Weights of a small masked image model: 13M parameters, decoder layers 3.
Rows from block 5 of the encoder of a small masked image model, named by matrix and row number. Rows with one number within an expert belong to one neuron, the router's apart. Each number is 50 + 15 x the weight over its row's rms, rounded and kept within 0 to 99. All counts start at 0.
After each expert's rows are labels from the 100 images, of 14848, where the router gives the expert most weight on average: "lies over" is the class under the peak; "strongest on" is what is common among them. Only what is clearly more common there than usual is listed. The data: rendered roads seen from a driver's seat, with toy cars, trees and houses.
# router: router (encoder.blocks.5.mlp.router.weight, 16x320, trained with AdamW), inputs 54-107
# up: expert up (encoder.blocks.5.mlp.up, 16x160x320), inputs 54-107
# down: expert down (encoder.blocks.5.mlp.down, 16x320x160, transposed), outputs 54-107

# expert 3
router.3:41 34 47 50 29 39 29 63 30 52 59 43 48 58 31 54 41 22 34 46 69 37 43 21 70 46 49 51 64 59 31 67 56 44 48 58 63 48 41 61 33 40 43 74 83 32 37 50 56 44 51 31 43 47
up.0:47 58 45 54 40 74 44 47 33 72 26 37 49 61 43 19 57 53 52 57 42 60 31 15 52 48 17 21 58 50 57 63 48 48 64 73 51 16 87 68 36 38 64 46 69 33 58 60 33 40 59 38 44 51
down.0:40 47 69 54 46 54 39 47 55 51 46 58 54 80 58 53 21 56 48 52 33 65 28 39 42 62 52 22 48 57 70 53 26 63 45 18 59 73 53 52 36 45 34 63 62 64 83 36 48 53 62 50 42 57
up.1:47 24 87 55 27 67 56 52 35 01 59 58 46 57 69 69 54 11 46 70 58 25 67 67 41 31 61 66 41 70 53 73 42 51 41 65 70 62 45 66 26 67 20 49 32 68 46 54 56 55 53 40 54 68
down.1:60 38 50 66 36 71 37 33 45 59 66 60 49 18 37 79 43 41 47 69 28 51 68 48 53 13 47 56 47 55 71 55 32 50 52 47 59 37 61 42 54 53 80 75 49 28 49 72 30 55 58 56 08 54
up.2:47 69 31 36 33 68 69 58 43 43 52 48 60 25 60 55 55 45 48 60 73 27 49 14 28 36 72 37 34 42 43 55 40 23 12 72 17 48 87 49 77 55 66 38 76 39 24 57 69 43 58 35 46 39
down.2:48 44 42 36 55 58 54 62 45 72 43 70 79 84 65 38 19 70 46 35 43 50 69 38 69 57 75 51 49 59 74 44 39 43 54 56 26 60 25 53 45 55 48 62 25 34 56 23 59 46 42 40 69 55
lies over: road
strongest on: line: no line

# expert 7
router.7:63 59 45 48 46 43 28 79 39 60 63 20 86 64 26 26 41 36 44 24 43 39 36 24 68 29 42 34 55 65 50 75 52 62 37 65 48 42 40 51 59 40 40 65 73 45 32 50 82 42 35 30 40 48
up.0:46 73 35 52 44 28 72 54 23 13 39 49 27 60 51 69 99 61 50 34 35 36 33 83 48 41 47 51 45 70 35 56 61 75 42 68 41 65 43 55 58 55 57 46 77 37 38 44 46 50 54 66 50 52
down.0:70 26 46 58 61 49 48 47 34 26 52 53 33 25 52 54 60 76 54 50 57 71 67 59 43 47 41 52 47 29 31 27 62 42 59 06 44 45 42 31 68 54 39 53 60 73 70 62 48 75 62 48 30 56
up.1:45 31 60 74 66 40 71 35 35 41 37 26 33 40 61 59 65 52 51 53 28 65 11 44 38 62 55 30 39 41 38 41 16 61 51 49 45 41 55 37 50 40 69 58 59 48 71 71 29 43 39 66 43 60
down.1:35 67 59 59 64 49 49 45 64 18 39 45 63 65 64 42 34 65 45 40 49 43 58 63 56 22 39 60 52 50 41 56 27 20 49 70 48 44 77 71 85 60 29 48 34 45 55 43 50 35 52 47 53 50
up.2:53 55 51 39 64 55 28 74 22 60 43 43 51 29 61 40 57 46 45 55 50 62 59 43 48 51 58 57 57 40 41 47 45 43 33 71 61 36 42 28 83 36 66 53 66 54 46 42 43 35 50 53 18 44
down.2:73 76 63 82 25 45 68 59 53 67 47 55 51 46 54 49 39 27 48 57 17 37 43 41 54 51 60 48 34 99 74 48 52 49 33 32 46 62 56 56 68 37 42 36 65 49 61 51 48 30 51 56 12 61
lies over: verge
strongest on: line: no line; vehicles: zero

# expert 4
router.4:35 40 38 57 54 57 23 32 62 61 37 50 42 52 58 73 39 84 52 65 64 55 42 57 25 66 29 41 47 72 27 48 47 20 40 68 55 63 59 55 34 61 46 42 56 64 83 30 44 47 63 80 80 44
up.0:58 48 66 68 61 57 48 58 41 38 56 59 43 60 24 75 45 61 54 69 51 50 21 61 64 64 59 52 66 22 83 50 49 46 42 70 87 48 56 52 39 54 77 59 69 57 46 18 33 43 47 31 57 52
down.0:58 63 38 51 44 59 32 50 47 40 75 64 58 77 38 55 30 62 47 59 39 43 37 70 56 85 38 45 66 44 78 49 29 77 43 87 61 72 23 44 61 52 79 70 47 53 41 69 32 50 49 41 30 54
up.1:29 35 48 41 47 36 58 38 35 59 38 44 61 49 60 23 37 61 42 48 64 60 63 64 36 51 31 56 67 47 34 47 58 36 49 53 47 46 50 32 40 56 52 50 51 60 44 26 45 48 52 32 65 25
down.1:54 64 62 34 09 40 44 69 58 46 75 44 98 69 42 32 64 78 48 39 38 42 63 52 46 12 28 40 21 30 35 53 37 65 60 75 36 34 59 58 51 54 31 35 30 49 46 49 58 65 39 81 42 50
up.2:52 69 15 46 54 33 54 62 53 42 66 28 49 11 54 74 61 45 35 54 59 38 36 46 42 30 48 41 40 69 47 43 38 61 67 53 58 52 50 34 45 11 41 80 36 60 47 30 22 59 45 82 74 44
down.2:57 40 92 57 43 51 41 63 76 60 61 48 42 41 22 45 34 31 53 54 50 38 52 33 08 63 55 48 47 68 67 45 45 38 40 51 74 63 39 43 59 50 40 56 52 72 62 50 37 42 55 36 13 48
lies over: house
strongest on: house; truck

# expert 1
router.1:54 39 30 48 69 63 23 49 56 35 55 72 71 59 51 52 49 50 34 59 66 54 44 55 38 49 40 47 46 68 55 73 77 59 42 36 60 37 51 71 45 63 41 22 41 49 40 54 55 49 57 21 68 61
up.0:08 37 14 54 68 66 47 84 66 84 48 86 45 22 47 33 44 51 58 47 65 15 35 64 51 68 38 70 50 45 19 75 46 57 43 34 51 54 51 36 32 31 65 59 52 65 44 47 17 51 67 62 60 18
down.0:39 42 62 49 30 17 70 47 44 54 19 41 46 52 56 31 44 40 50 63 49 55 34 41 71 58 49 37 58 73 50 39 41 57 25 56 72 60 68 77 24 60 28 59 54 54 23 52 43 72 61 55 35 61
up.1:42 52 31 32 47 52 63 59 19 28 65 48 34 58 54 58 57 44 67 67 45 51 49 66 38 56 37 73 46 41 40 68 20 17 63 52 77 60 56 28 40 64 34 34 57 31 36 47 48 47 69 30 58 57
down.1:57 44 54 48 75 70 38 38 53 60 69 93 68 40 60 59 35 65 48 46 51 54 69 47 64 59 36 58 64 38 22 67 57 56 91 64 39 23 59 67 54 42 52 67 68 48 50 44 12 56 44 58 59 49
up.2:46 58 42 67 66 72 54 38 64 55 47 61 28 75 24 57 41 58 34 45 66 51 24 45 42 34 55 33 59 25 48 37 52 68 71 53 47 49 52 39 53 26 37 52 50 76 66 33 41 56 76 48 45 50
down.2:33 43 81 69 64 71 54 42 61 48 49 71 35 53 60 29 89 38 49 67 50 54 64 32 41 33 40 59 40 46 76 45 28 65 56 69 43 30 78 54 35 62 49 05 67 58 37 75 44 43 52 61 57 54
lies over: road
strongest on: crossing stripes; vehicles: zero

# expert 15
router.15:94 26 39 42 51 49 59 38 34 28 31 54 63 14 44 52 41 40 80 34 54 52 59 60 45 68 47 69 47 42 40 58 51 80 58 69 44 37 23 58 34 31 65 65 69 54 55 53 27 63 40 35 41 23
up.0:70 61 89 56 45 72 36 46 67 20 47 39 39 65 34 54 33 71 38 22 47 57 21 50 57 65 31 53 62 29 74 67 54 68 47 76 75 24 63 68 44 55 54 43 21 54 56 56 44 53 54 36 50 50
down.0:57 61 58 50 54 57 74 62 37 56 53 14 54 66 54 34 46 59 53 69 49 33 40 52 49 61 33 41 30 34 11 52 40 49 45 63 60 68 43 65 76 46 64 69 26 50 43 41 67 57 59 84 65 41
up.1:51 64 75 57 52 31 56 64 48 60 61 54 57 48 21 58 33 57 59 29 33 42 51 64 20 54 45 47 36 31 53 45 44 30 50 63 57 50 33 35 64 63 83 49 36 28 64 44 49 64 45 69 41 39
down.1:71 37 59 65 24 52 43 50 52 59 60 79 45 49 36 20 32 50 51 54 39 47 24 48 88 85 55 46 58 66 66 34 53 38 31 57 45 48 45 54 39 43 51 89 45 37 62 60 41 62 42 19 65 54
up.2:42 55 27 78 66 48 56 62 73 22 61 82 47 49 47 60 67 57 49 27 48 60 50 35 47 58 46 63 39 24 66 52 37 42 71 43 69 50 52 37 69 60 63 33 34 46 71 67 30 40 37 54 81 50
down.2:39 55 42 54 64 58 65 94 59 51 42 71 54 38 52 66 72 52 44 31 51 60 57 71 61 69 53 34 41 66 44 46 65 45 64 65 31 87 22 63 62 53 54 38 33 22 53 33 55 57 47 45 29 41
lies over: road
strongest on: crossing stripes

# expert 12
router.12:54 56 57 70 45 42 23 63 43 41 58 29 61 56 22 24 31 31 30 30 57 43 39 34 70 49 57 54 66 76 57 55 58 45 40 60 52 46 38 62 29 47 12 61 66 36 57 51 66 44 26 45 40 63
up.0:52 55 37 72 45 45 47 59 18 50 21 60 38 48 55 59 68 57 38 74 38 58 59 49 38 60 59 51 38 24 47 34 55 29 67 53 31 65 76 29 55 62 61 73 56 40 49 62 56 45 53 86 17 48
down.0:85 55 71 26 76 52 76 19 45 51 74 68 60 40 50 21 30 53 47 52 51 62 48 59 33 76 77 57 32 52 75 46 46 68 39 41 65 50 66 51 61 44 31 27 31 49 39 28 61 37 40 58 34 59
up.1:63 29 34 40 46 46 29 42 47 60 43 16 59 64 60 53 23 48 55 33 58 63 29 64 38 54 75 46 53 26 43 43 60 54 60 64 55 51 31 57 13 61 39 57 36 42 67 30 35 59 79 71 31 49
down.1:67 54 35 56 40 45 59 70 45 32 57 59 43 35 42 43 47 90 42 26 49 42 56 44 36 56 51 45 38 22 71 50 78 62 46 54 10 52 30 56 46 47 61 60 34 78 30 31 44 47 34 33 55 37
up.2:44 51 42 43 43 51 47 62 47 34 24 51 42 28 43 66 17 39 63 61 50 61 79 51 29 86 66 50 57 53 41 43 44 30 51 78 27 22 51 49 59 62 51 15 33 72 48 52 52 51 68 46 47 75
down.2:60 51 68 35 59 76 34 75 68 73 45 96 66 46 53 48 96 48 46 37 65 71 55 38 80 37 51 42 46 37 68 43 62 63 59 77 26 67 64 59 53 61 78 68 75 59 56 65 49 43 45 59 70 42
lies over: road
strongest on: bends left; line: no line; vehicles: zero

# expert 9
router.9:53 51 52 70 38 31 30 68 33 51 54 39 68 63 27 30 39 30 28 39 67 55 55 22 77 48 56 46 59 67 39 57 60 18 47 50 57 53 28 55 35 41 24 63 60 32 36 59 69 41 41 33 35 54
up.0:56 30 50 63 43 48 44 57 66 60 58 59 49 68 23 47 27 75 66 49 55 51 18 74 54 76 54 66 44 47 83 38 79 50 87 46 39 62 28 84 26 49 37 35 26 41 18 57 44 61 48 46 23 77
down.0:74 69 41 61 58 58 51 71 68 47 47 28 62 77 59 05 57 73 51 54 38 61 75 55 43 63 26 63 51 12 51 44 59 58 31 41 55 72 33 52 28 65 27 45 49 51 45 70 53 60 45 25 61 57
up.1:53 42 60 47 73 53 32 56 69 34 41 78 52 63 68 51 63 42 63 59 29 43 59 55 50 52 58 41 56 44 43 60 41 60 60 46 34 27 39 27 45 66 56 42 54 26 63 39 57 30 52 12 31 62
down.1:62 41 25 21 50 70 57 68 44 14 47 42 48 62 30 76 38 33 45 39 42 45 49 46 73 32 50 68 50 21 59 54 61 67 70 70 35 84 28 50 21 53 52 59 41 66 50 74 55 53 37 43 69 48
up.2:35 09 42 39 45 44 61 62 27 57 49 70 53 41 52 62 69 58 52 58 57 48 55 52 67 83 51 64 24 55 40 49 30 24 37 29 35 55 56 61 51 58 72 28 34 54 49 55 44 52 52 32 94 60
down.2:41 75 55 63 46 34 33 37 34 60 57 16 52 67 53 21 29 51 53 51 49 51 62 35 47 46 56 51 55 54 59 34 58 73 52 27 39 44 48 59 33 62 39 44 48 43 61 46 23 39 45 43 70 51
lies over: verge
strongest on: line: no line

# expert 6
router.6:49 40 32 65 47 60 37 61 45 53 57 30 75 57 26 41 32 28 37 38 53 39 40 38 75 43 72 30 60 75 32 59 61 32 43 30 50 60 31 51 24 44 28 55 73 27 37 63 68 44 41 35 35 61
up.0:20 39 39 82 60 24 48 37 40 49 39 49 51 59 58 75 61 31 40 50 57 63 56 69 21 71 59 44 59 48 36 55 57 43 63 72 44 94 40 63 57 52 66 54 28 43 36 40 39 51 78 66 62 49
down.0:59 44 54 42 33 65 68 85 42 39 48 60 36 83 47 47 26 48 45 34 45 64 52 39 35 66 36 36 53 14 30 58 75 39 64 39 54 55 71 51 97 49 52 49 46 64 52 13 37 54 58 52 34 49
up.1:58 43 27 59 85 64 51 59 70 44 52 40 33 52 26 67 44 60 57 30 68 50 48 55 56 26 48 53 50 37 62 41 51 58 69 56 46 66 55 46 50 55 61 52 31 63 34 47 40 48 58 50 42 61
down.1:84 28 46 26 39 33 70 56 51 60 52 68 45 99 64 55 74 31 46 50 39 57 29 64 17 46 51 50 49 23 71 38 70 54 53 53 45 34 50 45 56 57 56 48 52 40 47 67 50 75 53 34 46 55
up.2:61 49 41 30 53 55 41 62 27 44 57 67 45 53 42 51 50 68 51 75 63 64 24 35 39 42 34 72 59 44 44 72 82 50 14 27 20 34 51 38 67 40 61 40 59 43 74 60 42 64 53 56 35 75
down.2:40 38 48 28 48 65 48 33 56 38 39 62 27 26 51 43 56 67 53 40 68 48 40 33 62 42 29 58 55 57 60 50 56 23 57 61 45 37 74 28 48 52 26 55 62 48 32 52 62 48 45 42 70 37
lies over: verge
strongest on: dusk; line: no line; bends left; vehicles: zero

# expert 8
router.8:74 48 38 42 66 46 64 46 50 52 50 65 46 57 69 41 70 66 64 59 33 52 38 50 56 77 53 47 44 42 47 24 36 39 68 46 33 51 50 38 56 60 59 57 43 59 62 64 61 51 58 55 43 51
up.0:42 47 48 15 55 56 47 45 73 52 82 55 63 16 57 46 55 43 53 55 75 47 00 55 57 35 42 54 50 60 60 53 45 42 53 66 30 46 50 72 36 49 77 19 64 73 54 31 37 43 47 54 37 46
down.0:58 52 52 46 67 49 91 37 54 48 54 49 51 32 78 39 41 39 58 40 36 57 74 54 63 43 21 29 39 46 68 63 66 64 29 29 47 53 25 34 55 46 35 54 58 55 35 73 58 40 52 30 45 53
up.1:54 56 69 52 61 39 51 44 57 23 45 54 24 45 42 51 89 58 48 81 38 62 71 57 38 35 52 66 57 48 65 56 25 73 59 60 71 49 63 70 35 39 33 58 39 20 45 46 57 47 72 46 70 45
down.1:51 51 48 92 53 44 66 17 55 31 59 35 27 69 60 32 81 59 49 62 43 50 44 28 21 44 78 53 60 46 59 56 37 45 41 59 63 47 28 62 60 55 47 68 43 39 60 55 36 53 65 52 53 86
up.2:60 57 30 40 51 48 38 61 49 35 48 27 57 47 52 63 38 38 46 56 48 28 55 93 17 48 47 67 58 26 52 63 29 42 46 54 50 35 49 69 61 55 34 57 52 31 66 48 32 38 53 45 34 53
down.2:51 48 40 57 12 43 31 41 53 41 52 47 40 67 35 72 47 64 56 08 34 40 56 41 71 54 63 26 60 40 61 51 41 44 45 59 49 72 32 66 71 59 53 64 42 54 49 38 47 42 40 36 37 50
lies over: road
strongest on: crossing stripes; vehicles: zero

# expert 10
router.10:58 45 51 65 43 46 32 57 43 53 59 27 62 52 27 31 40 28 49 28 59 42 46 23 79 39 58 53 48 78 50 66 63 41 40 40 58 59 36 64 34 45 21 57 64 41 42 66 70 45 31 33 36 60
up.0:60 66 63 39 31 48 45 52 35 60 49 40 35 58 61 51 58 57 42 59 39 56 46 54 76 41 46 60 57 68 52 27 69 67 25 43 65 45 87 52 55 34 53 53 50 83 45 26 52 57 47 54 26 38
down.0:44 40 76 52 56 53 43 30 41 18 35 51 71 83 44 46 31 44 56 67 44 56 06 47 36 50 34 37 92 34 49 79 35 40 38 52 53 58 00 49 71 56 62 56 26 46 38 39 52 60 44 56 60 38
up.1:30 70 45 48 49 39 57 51 26 24 50 41 51 47 40 31 66 69 48 50 46 58 56 49 18 37 50 61 35 07 56 54 48 21 54 45 61 31 47 40 39 50 23 56 28 42 54 88 51 37 56 70 52 56
down.1:47 37 55 55 46 44 68 69 50 44 51 23 57 61 69 50 42 58 44 50 49 46 58 54 58 34 33 51 48 38 46 42 43 57 49 47 51 80 35 57 55 28 67 64 74 44 60 36 57 42 52 45 75 54
up.2:14 58 53 53 68 47 64 61 29 42 48 43 45 13 59 64 64 29 40 77 72 46 47 39 33 44 64 55 58 63 60 43 45 46 54 54 43 53 50 60 59 40 50 60 59 90 53 58 65 57 42 41 57 35
down.2:65 59 49 40 40 69 45 53 50 68 75 74 50 59 28 35 37 54 50 55 29 52 69 64 89 47 57 63 54 59 39 61 66 29 47 38 12 20 65 55 49 47 47 46 34 47 32 62 49 43 60 33 48 50
lies over: verge
strongest on: line: no line; vehicles: zero

# expert 13
router.13:42 79 64 58 40 58 74 53 50 56 68 51 30 33 78 55 41 62 38 59 42 48 66 65 28 34 66 58 53 31 59 33 42 58 51 54 43 62 76 48 70 38 56 40 26 47 51 38 57 47 55 84 68 61
up.0:42 57 43 67 58 40 20 45 47 36 38 35 34 48 35 73 45 54 44 25 45 38 38 48 28 51 44 64 49 48 59 57 48 48 54 51 73 73 21 39 55 60 40 53 72 30 35 09 39 46 60 72 45 61
down.0:45 19 41 46 81 59 47 66 30 75 70 33 73 68 45 61 35 52 50 32 54 54 27 65 61 55 36 40 49 64 36 65 83 75 36 37 62 40 56 59 33 40 53 70 40 32 48 56 84 59 48 54 24 36
up.1:38 41 31 35 45 59 72 37 38 57 57 47 53 70 49 57 66 42 59 59 61 22 45 34 48 55 65 69 30 52 55 44 30 50 79 69 52 35 66 56 40 78 48 41 70 28 29 54 60 50 67 46 31 62
down.1:56 69 43 70 67 33 43 39 64 32 23 38 31 00 39 63 29 27 47 60 29 59 58 72 46 13 57 58 48 28 50 63 29 71 33 28 65 29 57 36 70 40 60 63 68 49 67 63 44 39 42 50 77 53
up.2:57 36 51 66 57 47 52 43 29 41 63 72 55 48 65 75 41 52 66 36 39 43 47 40 24 47 58 46 49 52 30 33 34 60 19 50 86 58 47 44 42 81 34 72 86 43 71 57 53 53 64 74 40 61
down.2:52 55 36 73 71 36 64 50 34 57 54 37 62 59 63 75 34 83 53 30 27 37 52 65 46 92 51 57 44 79 77 52 47 29 70 65 42 32 44 58 73 41 41 50 48 70 10 40 42 39 47 36 54 31
lies over: truck
strongest on: truck; vehicles: two

# expert 2
router.2:21 32 70 53 47 31 60 58 62 45 38 72 42 53 59 53 67 66 43 54 32 51 50 54 27 34 43 62 63 42 76 31 42 59 38 46 57 43 29 42 72 65 83 45 41 53 31 39 22 48 39 40 39 52
up.0:75 73 57 48 64 52 44 50 60 33 60 44 67 11 65 34 54 40 56 36 32 56 29 58 53 68 73 60 30 62 87 23 44 31 72 60 48 66 31 19 46 77 48 56 41 64 43 50 56 49 40 47 60 64
down.0:45 64 35 50 28 49 52 42 62 71 35 45 79 39 64 70 34 17 39 45 50 49 77 70 44 82 65 47 38 51 62 60 78 30 51 27 54 38 64 45 47 56 42 42 78 52 43 44 49 64 56 23 43 44
up.1:64 59 50 41 55 39 43 42 36 41 69 57 49 52 48 60 28 44 59 40 55 36 52 45 20 59 63 42 35 37 55 38 61 59 61 59 29 50 47 57 42 51 54 44 31 53 36 33 33 60 55 53 42 75
down.1:58 58 78 52 69 54 70 42 32 54 54 63 45 75 25 43 28 27 55 75 51 53 64 55 51 52 62 46 28 30 61 44 59 72 29 35 34 59 07 57 53 56 48 41 13 62 49 60 47 54 54 66 50 50
up.2:80 64 56 33 28 43 56 57 29 37 63 44 60 45 52 61 60 50 51 35 53 53 17 54 68 16 44 58 40 63 68 60 50 57 45 16 29 36 48 50 53 57 11 54 12 49 54 29 66 56 37 64 72 41
down.2:67 46 25 43 36 49 17 51 49 34 34 84 45 63 53 57 37 34 45 56 55 40 49 33 52 78 48 61 49 30 43 32 51 16 68 67 32 31 51 41 52 63 27 70 80 42 47 45 48 37 49 47 52 45
lies over: verge
strongest on: pine

# expert 5
router.5:44 63 37 18 47 48 72 46 46 39 22 51 65 56 77 48 80 41 67 47 57 61 46 53 55 63 56 45 30 61 41 41 40 44 66 44 50 36 61 33 47 50 34 71 36 65 41 90 48 49 48 31 50 39
up.0:52 60 49 82 61 34 50 52 43 38 58 31 48 39 32 49 34 40 45 43 50 37 33 56 27 30 28 36 32 51 56 48 38 27 76 45 49 51 63 56 43 53 46 55 53 31 55 47 30 57 60 49 47 64
down.0:60 46 40 37 49 80 48 53 67 77 62 64 31 78 71 46 61 43 48 44 38 39 34 44 47 29 28 29 16 46 45 72 79 32 70 17 50 62 50 55 32 48 58 41 36 39 52 54 47 46 53 68 44 44
up.1:43 43 48 49 28 65 59 57 48 40 39 54 66 72 54 49 42 75 36 66 34 42 53 61 41 42 65 57 46 49 75 47 68 47 46 68 46 24 55 65 60 45 40 72 44 42 32 46 39 45 43 06 77 40
down.1:29 32 31 21 33 53 17 57 41 37 33 44 51 37 31 43 35 62 56 45 61 55 27 64 82 46 63 63 31 46 41 44 53 64 41 56 49 36 40 47 58 60 63 33 44 60 58 57 54 58 41 73 70 40
up.2:31 52 76 51 63 46 46 46 46 29 18 61 55 16 46 53 87 52 32 29 48 52 45 65 36 61 62 58 53 40 60 30 66 64 31 64 59 39 29 34 34 39 57 67 44 50 47 53 47 55 41 71 49 45
down.2:69 66 35 79 62 62 70 62 56 50 26 23 40 66 41 80 41 60 39 42 51 63 61 51 43 40 44 77 77 34 65 34 49 54 44 54 16 77 60 62 79 54 64 62 34 26 60 29 51 34 55 41 80 40
lies over: road
strongest on: double yellow line

# expert 14
router.14:54 43 53 61 54 52 27 51 31 37 56 29 70 52 31 38 32 22 38 32 52 55 35 34 75 47 57 36 52 86 46 68 61 42 52 68 49 61 41 53 29 40 24 45 64 29 31 62 51 54 39 34 36 43
up.0:40 59 44 46 45 38 56 35 56 54 87 54 36 48 40 29 49 27 49 69 50 57 23 60 70 48 57 45 39 63 58 37 63 33 47 38 37 53 44 48 61 68 57 46 70 51 65 37 58 51 38 36 22 51
down.0:50 30 61 56 62 68 52 21 50 66 39 50 79 69 11 61 22 46 51 57 48 38 62 25 71 56 72 72 46 74 57 72 44 59 51 41 21 67 49 50 45 67 50 43 36 75 47 45 39 69 52 75 55 52
up.1:70 40 66 33 34 48 67 52 42 46 48 37 44 44 45 43 67 47 54 45 47 53 24 47 54 63 33 81 47 63 63 59 36 62 78 37 37 56 54 40 16 64 49 58 69 53 67 50 47 43 64 49 45 51
down.1:63 55 50 59 45 58 78 61 55 75 61 38 29 38 10 38 59 68 51 28 38 39 79 38 86 56 55 55 52 50 41 49 50 57 08 16 21 86 40 60 40 50 51 75 39 70 40 48 47 46 48 48 53 49
up.2:62 40 42 41 37 51 45 69 41 34 65 67 61 43 72 56 78 51 74 43 24 56 57 30 49 53 37 37 36 23 38 46 34 23 53 44 67 49 48 42 50 40 17 74 74 45 66 81 29 48 41 23 50 40
down.2:83 19 40 87 67 32 55 63 58 74 24 48 56 44 49 48 77 51 46 43 45 36 55 52 39 64 64 45 42 44 46 53 30 49 68 41 49 53 46 43 50 35 38 44 67 44 55 33 61 31 37 67 68 53
lies over: sky
strongest on: dusk; line: no line; vehicles: zero

# expert 11
router.11:56 42 60 65 41 43 36 62 36 35 57 27 71 57 22 34 39 26 43 32 62 37 55 25 73 43 51 30 52 75 58 68 71 43 37 37 55 50 36 37 31 53 16 55 69 28 48 60 70 41 42 28 38 45
up.0:54 81 30 52 46 60 48 39 33 36 51 54 33 66 33 54 67 94 68 28 56 41 26 60 67 52 48 48 43 43 78 55 46 71 48 57 36 44 31 74 41 50 90 39 47 51 76 52 33 55 38 58 70 52
down.0:41 45 71 34 66 56 49 30 46 49 53 43 49 74 64 76 92 51 51 57 61 42 19 53 59 33 53 68 44 48 49 28 36 43 41 24 63 61 60 72 50 41 50 46 62 36 31 52 59 71 45 57 50 46
up.1:57 35 52 48 34 66 60 43 63 45 42 48 19 71 63 67 64 52 45 51 65 55 36 66 46 41 57 54 60 53 76 44 62 20 24 39 37 57 57 45 43 75 57 46 18 60 35 45 54 42 49 49 77 53
down.1:61 41 38 49 64 53 69 44 45 21 66 57 38 73 85 51 08 27 48 48 35 62 43 69 46 55 62 49 37 87 85 23 52 42 33 87 59 73 55 49 59 47 28 61 36 00 59 55 63 65 44 48 47 47
up.2:44 43 49 46 25 53 62 39 59 55 45 37 46 49 61 16 76 44 50 38 44 41 56 59 61 67 27 45 53 88 73 27 73 56 53 40 47 52 80 55 19 42 67 89 39 21 60 69 43 44 55 52 47 47
down.2:68 55 09 51 39 48 73 53 40 64 35 66 36 69 50 69 49 61 57 51 49 51 53 39 52 34 31 54 61 20 36 56 48 65 43 64 55 66 65 41 80 45 66 71 34 38 44 40 47 53 60 43 42 66
lies over: road
strongest on: dusk; line: no line; vehicles: zero

# expert 0
router.0:65 26 61 61 43 51 35 66 42 51 63 29 63 54 27 38 35 28 42 32 58 40 47 16 77 44 60 33 42 75 49 66 62 43 40 56 61 65 41 55 33 51 18 59 72 28 44 65 62 47 28 33 32 58
up.0:43 39 43 33 62 44 48 42 41 50 70 39 65 31 52 65 44 51 75 52 58 46 36 61 66 33 52 46 41 21 56 39 63 18 59 28 65 64 40 68 74 53 56 46 71 56 49 26 33 47 27 60 28 48
down.0:62 33 46 70 38 57 35 25 54 54 58 10 41 60 08 44 39 30 44 51 58 42 56 46 46 67 63 41 77 36 22 49 40 36 21 17 46 44 62 32 59 43 99 19 61 25 52 55 42 59 55 41 47 48
up.1:58 49 79 61 53 42 37 35 37 31 71 68 68 15 44 50 66 51 53 34 36 52 30 60 45 86 54 49 43 55 41 66 74 52 41 67 54 74 25 53 46 54 29 70 59 59 67 58 23 57 69 43 61 61
down.1:68 56 61 62 46 50 58 44 45 34 49 63 29 85 48 35 52 62 56 57 31 46 40 33 32 20 38 68 71 39 50 46 30 55 61 09 55 56 53 60 35 42 73 52 64 29 58 71 21 50 53 53 58 50
up.2:55 51 49 50 38 40 54 46 37 41 55 43 50 34 20 52 51 39 58 50 37 61 15 43 28 36 60 39 50 51 37 31 58 73 39 60 53 35 41 77 53 47 47 44 67 65 52 59 42 45 78 39 40 35
down.2:60 53 47 34 56 56 32 45 44 42 34 41 30 29 35 44 44 39 51 42 45 45 45 57 64 48 37 41 35 38 48 64 55 51 23 26 53 38 32 34 62 56 56 34 50 08 54 32 42 44 46 43 44 54
lies over: verge
strongest on: bends left; line: no line; vehicles: zero